Weights of a small encoder-decoder audio transcriber.
Training: normuon at rate 0.015, batches of 64.
Data: trained on melodies that start on their tonic, played by one synthesised instrument, 26041 training examples, 12.8 epochs.
Rows from block 3 of the text decoder of a small encoder-decoder audio transcriber, named by matrix and row number. Rows with one number belong to one neuron. Each number is 500 + 50 x the weight over its row's rms, rounded and kept within 0 to 999. All counts start at 0. Numbers have three digits each. After the name is the row's rms in percent of the matrix's.
Before each neuron's rows are labels from the 100 texts, of 14976, where the neuron reaches its highest value: "tokens" is the input token at the peak. Only what is clearly more common there than usual is listed. The data: melodies that start on their tonic, played by one synthesised instrument.
# fc1: MLP up (decoder.blocks.3.mlp.fc1.weight, 512x256), inputs 64-127
# fc2: MLP down (decoder.blocks.3.mlp.fc2.weight, 256x512, transposed), outputs 64-127

tokens: "#"; "b"
fc1.419 100:492590523414470484532471548379451482448557477532508485489481525520463552534548522498482520471509469604397563576510616419487476517473477553510512534518503548600535516538511469492461601508407412
fc2.419 113:498456472527476579579490431431525522523471503450551495564439510499544599560388460550534533511580546530490430538482391524482420497597516521493515492529528466423495567496495458485510500615484471

tokens: "4"; "5"; "6"
fc1.223 103:428476435519468432425547498526487544504511505492526481491585418488500529473538432590517492469531442423527412501465405475499503507506502480477514535418525533624554597536579523420518511497496484
fc2.223 066:551492476533560377436488562460388487506510502488394511462473485430454503450603480455467481462519517505515497455458479545582482541514559463470543521523449511540456473459464594479549520528477508

tokens: "f"
fc1.60 098:502509494628528480515496520420526501541544536561485549500528562479418475537518464564408499515539580558435458466474529419483506481501405570477501551529447527466484440366523482504542474487417529
fc2.60 075:454526556477529524546476546498572511516604501517431535471476463475508495472447464418470463452432415413498549450500399457586427521527572441548535536504491527438586559533446536548585495497461499

tokens: "5"; "4"; "6"
fc1.71 103:416472577513546499536509501380518479517555491472564525491462455471502581606517525455485480410500552502605495480506472529527492503466462464497533477564453467461478528522472467492499460497550518
fc2.71 118:472515462435523464449471401451475552457408547519490471478479463516532489579379517474533509438524530514520515542443445503534476527511606521517573496446466627503596486427458531460545398586408468

tokens: "5"
fc1.398 106:459532466417454448567510522522556515428513497477514530570547509445529461531460484570369440477494432516580544511491560402521493504562477566510552480458480500561557492450492486549591500383457564
fc2.398 114:499439614569515427549480585580408569488438510570496505494416492525486418517542484551443509444543524506465470397525443532579569404500416453493540545525445525523467562609461417409512481543509423

tokens: "d"; "#"; "c"
fc1.459 098:465517422529484493469588562545595441499531421455472562500408559527526427600505481454441424413419460573497538483554543526541437511559544488464533502495583510437501606493561519471336524553566418
fc2.459 108:510519506429433542463485512461518469513569564454527464510526487534491530536519461464529469467496463451586389416549520475505465492449481538497543543524537528428543462531552511438505491479527566

tokens: "<end>"
fc1.468 098:512516524455338474515530528431517528422509532568385364497453505474518494536527461477444571459496429453563450471536415528482558494472543518495448551475579532425397523597508436507465562426534546
fc2.468 085:445411503523425455521464477543561521405502515441461514480471393467423546501447553479473485497530481554447467386483471618516499554486403638504469490445457507533480498507540569488488468579526418

tokens: "d"; "g"; "f"
fc1.412 091:517475464504540477455509409507472566528519522570495483631533505430518503455549403519443484469468478492575443481518491463575551457491497640453398499535504523438463542503375525589482579500466489
fc2.412 086:532468542544449481544536517481474478456531578530499510573448467488488576518459366584520505482518538550589536494451462541589427575493357515460531504567449461472463529535522505525444508480525529

tokens: "g"
fc1.400 100:569447525531549453497474465486502526501565367533581530602554427561515490520512506563399432532532521525550597554457447461544591529368485489412501496466529442526509487457494496407386510476523486
fc2.400 106:471473410566560461446614518516491595525538411467478551563505501472483442435435451566529602490476433512516605475547490463632460455480457514461449444502516502538452554539438463493501618569572429

tokens: "c"; "e"
fc1.287 105:438541508408499528482427422483435459473532460447530432388534453529540533560567436480485504541421583471607458552421491453384594467513507533544441509430582507471540433566570492422525421432572472
fc2.287 104:533500488574503521538469465624537554485582541450528500549479453470493579544518452429530429489503491494536601492563502478507488490474524475542468557415437517364475510518518463479461501426518514

tokens: "5"; "b"; "7"
fc1.4 095:420436474542493539522507576525496564526582377530462502486401468458552446507421473525455514435521459513484521501481474439535507525618481532610508462499413434498548480513478499560519467497456561
fc2.4 114:557443512573507463509534596550483502430505465482496545512508513529552476571593529626430433487518527496500613502538505460461450453439481497558509564513441537560505538502483505441565482494470453

tokens: "4"; "6"; "3"
fc1.337 102:481514506486494488408534368437411473494461396404427465626470454501409528464432513510553512545475578481395473584577501423524535481565524450443468529441516422520506518591533544492491560544440509
fc2.337 107:519476538531509460554485495485530547538464469498546517449430525496533382491497535529470541449476515429507590540535447568472492500523474474441477538481583450478527443369582508506524518496492456

tokens: "d"
fc1.228 092:531495479475534525534522398540484537562556516485514500475484515586466498364465549485552478528504523455505578516529551533460502411455572549461496408535427539539494494506473483364481448551550551
fc2.228 092:502659505457564446548441537502521477424430505494550519559526561464481428499443552519490527430513494569455458482428473435456510478501561505537492489466512498480511598583514522623490513523567442

tokens: "5"; "g"
fc1.195 093:527584430459465434548430498433429544485479504403534518494454456510443521496619510596440483491577477492492460505529590418495506436537495568480457503507520388491515501507566480486556495550495500
fc2.195 099:524508505500532527390523522523457525499512513580452425509598385577440543568486427576522479421438465533563522479571523469490513512542518542503570589462472498520611568433449496405521545463557452

tokens: "5"; "4"; "6"; "2"
fc1.164 099:499593511470427459527478407509556507502536491341507480522517510553573435508455517480547573517468543503559416485478533474562547446504503529568443493581537478525510487429523487495411513488418446
fc2.164 088:536348448436533517519421512492492498553596528561546521479497549510520578507510436471442638535516447530540509483491512533412506475536491556461535595447521504521541497509483601502534476423462455

tokens: "g"
fc1.97 102:493379508476488442473486438498486592533543428514542422503533438543504497492440558571571402602460526465510552466488469449557496497431601564533465484468483510507493538466484461395483538481535483
fc2.97 095:498467499476485454346543579563505539502598427520484539532489409483463493486588509524489407510569446491516566429471529459450409515493519475497495474500511402487408482525504575548483432497493416

tokens: "d"; "g"; "e"
fc1.350 094:501576547413497557478507532543541541435531495464353489402455526571491507453489531428474504537569430488507450515490496451561464456556450475518439554563493487562573509508517592444501505516442504
fc2.350 073:413526517544574515492554459456520491513568452511512632549624581462511477489496465521482526483434549436527483430549557543522549447509515477466491462503444535561481478454460531423547427528469521

tokens: "<end>"; "d"
fc1.33 109:546641461458344471597568445491560516447543467561526499405460564533537540456382476488482510512526495479472468504536518533503468464536550551492442497502485552427512403548459579433514526531508654
fc2.33 142:448487530425511471527428447549549521521532449528474543553566484538480450561514475511448452441451518553532487491411491490540476526438518512470494511485531448500475545434492499511526513547468453

tokens: "<end>"
fc1.445 103:514529508455501526514534442501487500455538465495533382460540459522429520408524561564450451431544412451526520555453450628531515508548504457505444538533568444525542514575480457500427497482456510
fc2.445 106:567420422580417429442556497466570535496518523501560505517514516533420515573419362483455540555468458530498581585493568494415403438500590512454508506518549546449538508524529616493573454388490438

tokens: "<end>"; "a"
fc1.479 096:403463561445554575497521474511527449415538433537455470523499633503448476520529489497494553495544595524437554533456502542498396488570479458517412462489551539531490565452451443421534513564394410
fc2.479 090:525466492455485514484491487544499588516457531500446464448502494480514584511570494543479517607486464500539386464515446491571532501444540581333473563489479548471482534576490488510469433511512458

tokens: "d"
fc1.322 100:492511530514584417522511581557493540474601494505444447482496573580541499443431475530511421527473499524455424457506535552622432581555600439544504550518496457566533451455494531492521483631498466
fc2.322 101:460441559548416523532398442507427527455552360463586594509490553508454476513544555548483500551530531503452488370540446525492416469454520564489485486588545403517544542453568544478560506566431559

tokens: "d"; "a"
fc1.362 101:531502504531401528524439401477490573479560480492527489451541583517440548440455516562487597527474502478588475541502538495558501474584553568570516492513465499471451488505546624553458522504549380
fc2.362 098:554478508407452541442504614438461531556548544505496444400489527578503473530516477544500492486454476582617490446529592455429474556489488424511531549487452534489551555469467534491509436443525511

tokens: "<end>"
fc1.330 096:549522454493445493502486465610513485555517478524445495531475404453506467431504561448454422521559558523564578577460528416501458516589543566491446535519477498487469492460446588475574394525517511
fc2.330 108:469488480517550489567601525491470455463515540435573573595507589450455536381505526457487419440456545467520544415504477579488417500407520472553432523475472447507524488480515467523543485570440478

tokens: "f"; "c"; "a"
fc1.178 095:468436513544502437481528511497470530455514524655500537506480625535571499491560510411489523455419475533474464574539469493463452574564599516467416462499565443497549409531447444462597526409490473
fc2.178 099:451541461425429545545414510507410369508383438487461535429535399430550550460516551440470442491576381491485510475529539469507500566551476509484508587510424529498411454517448500454547529610416568

tokens: "#"; "b"; "3"
fc1.145 117:496417422512624441519534478481538504439500518555483458541454529388454526487418507443426467622410428525526527460533513491448515524510493553553521609498489488480540519486448561449490484471460546
fc2.145 147:495580373520607461498579332454496482466464529508571501439418538458408473593517552538586527541377508524393501521574374501553539502492559502483510435477535370483513471476460435560560478506506502

tokens: "c"
fc1.328 098:486513614507399430434546416472538385514450505577587465576492471527454518512531439525422481466605367443490509540508551473508463488502437532426579554477491552509466536545507453419432484538490505
fc2.328 091:481585432424552485584410516561465455564459557458442605431552570618525528460497499421491537428455503501441546522505464520470478567563532463521496444482509488469542468453541506530556562475561506

tokens: "c"; "f"
fc1.1 094:545558431514479464506550495334508550517453486575551589519480505446473517486525469455515595473488485461509459488482543469430489484582499480494458438458484535502466421468499486417556563474490465
fc2.1 108:466439547499511557574524528539524423563562536455498486442535521490536491446496556458498499548449449457517496626540411528574392534573570529418442506537445475462504578467430544490440466494469529

tokens: "d"; "a"
fc1.437 100:521511531496547483458530540491530465524630445490406555466488543492499477538458452492434463557469553369437496435516511518507385478542533341387572496498452417554429538531491540541615465478563449
fc2.437 083:479482550474432529465452532532477482528459515480549559441439536530537522520438542491461506556438527591544397421485432489414488433567473535576545530574405389547585472442573510520501427492607513

tokens: "<end>"
fc1.191 101:489445463448511601482455488472455524513527477513466511494472560404569529493464611464456504433463625579536477520488412543516454456558470518450437445580554463522485529380432535514449416543469501
fc2.191 122:484442538464505615532653526498460394417528584528489526446451545503450496373565578499533527478440400458497497474439461545422504492474496486510512519439516500564481450418469477454472528554543477

tokens: "#"
fc1.399 101:562493441492526596475502588528430522499591427493427557489492512531431517493516539485496541432438440542509495563652478529519611454623510502453436417480585488491507534564576551522464421519487499
fc2.399 090:389546497477565457461524536580490517474466566542583471550467585498471496507535462507496477418536473595487473461456582525530560529536463435498561555481498482335536492489512527527450522513585432

tokens: "4"
fc1.50 110:486425360562542484430456514508500572518530487538419489478436468487534561375509517533509528474555546469388461531535360454540477442535491595525533452421502471545467531496520538530542562486436509
fc2.50 128:512552456449476381467489606479543530533529553545574498497486534550529472504614489486575455540489513456484566501436351558537490519506448470595488559450437501433465488490515449420490483557510487

tokens: "c"; "e"
fc1.139 090:439537468568491479638476476547513562477520549517464429540491471582466450376527425473456468510469574590567472499467418501547462540489524477487477548459493459419483597514534561453472509396528546
fc2.139 088:487543449442543424534495461414473448448429476529514517368547451561536553502453528467427551520570436543448533476499549510552470529541542530483526516500468425614517435563562528448526515453523478

tokens: "5"
fc1.347 102:512533468561457519458480497516575497467486524463540492566549429452455416455501527473439465535465524478583613447449410495455448468473528464575569509408541512565519521452494446507493523490483541
fc2.347 071:488486468511509404448514560489460567542533503472586429475542477484555432580565553497468537439437536509433463509455508457469554469400473486467571475530538435508572520525526451482498470484538408

tokens: "<end>"; "a"
fc1.503 100:536615481537493581443503532507492459465500524568489498560549536511449464546528502492548456464517564500485489514493446484460587457429568564486504503507484393500439367520438483518525418398442442
fc2.503 085:613460490460525517557438478436518510478465599539522474503461586512471539426539542464511465512549487554383507527424419498552519594449479407446503528517447488464451620449475536515420479597507582

tokens: "c"; "b"
fc1.44 094:407504391531499528525524435539458548510478445486419486512564360543453491512468477557564492456480447499531402458572411506472547520485520473495471448485541531506481465523490534490550569561480481
fc2.44 091:506532524514545489438543574562550500478507491468531536497476470469479523521529446415497559490539487563566452459458415482442478515438558446495476572573464451547479560565503511522542510466447541

tokens: "#"; "d"; "e"
fc1.335 100:526538506560493540510558536446498560524445452495495516549555504514367466496479506492455452436394611518467537519431498478573457527456444467544573511488481452483489557467525542461486541503485491
fc2.335 099:632583412569362454512515603564423427478456518505477455537499545466470554554498575525359539534434507511436503479459505417501505523501517500500467534533475482547558483594448595478549455478503471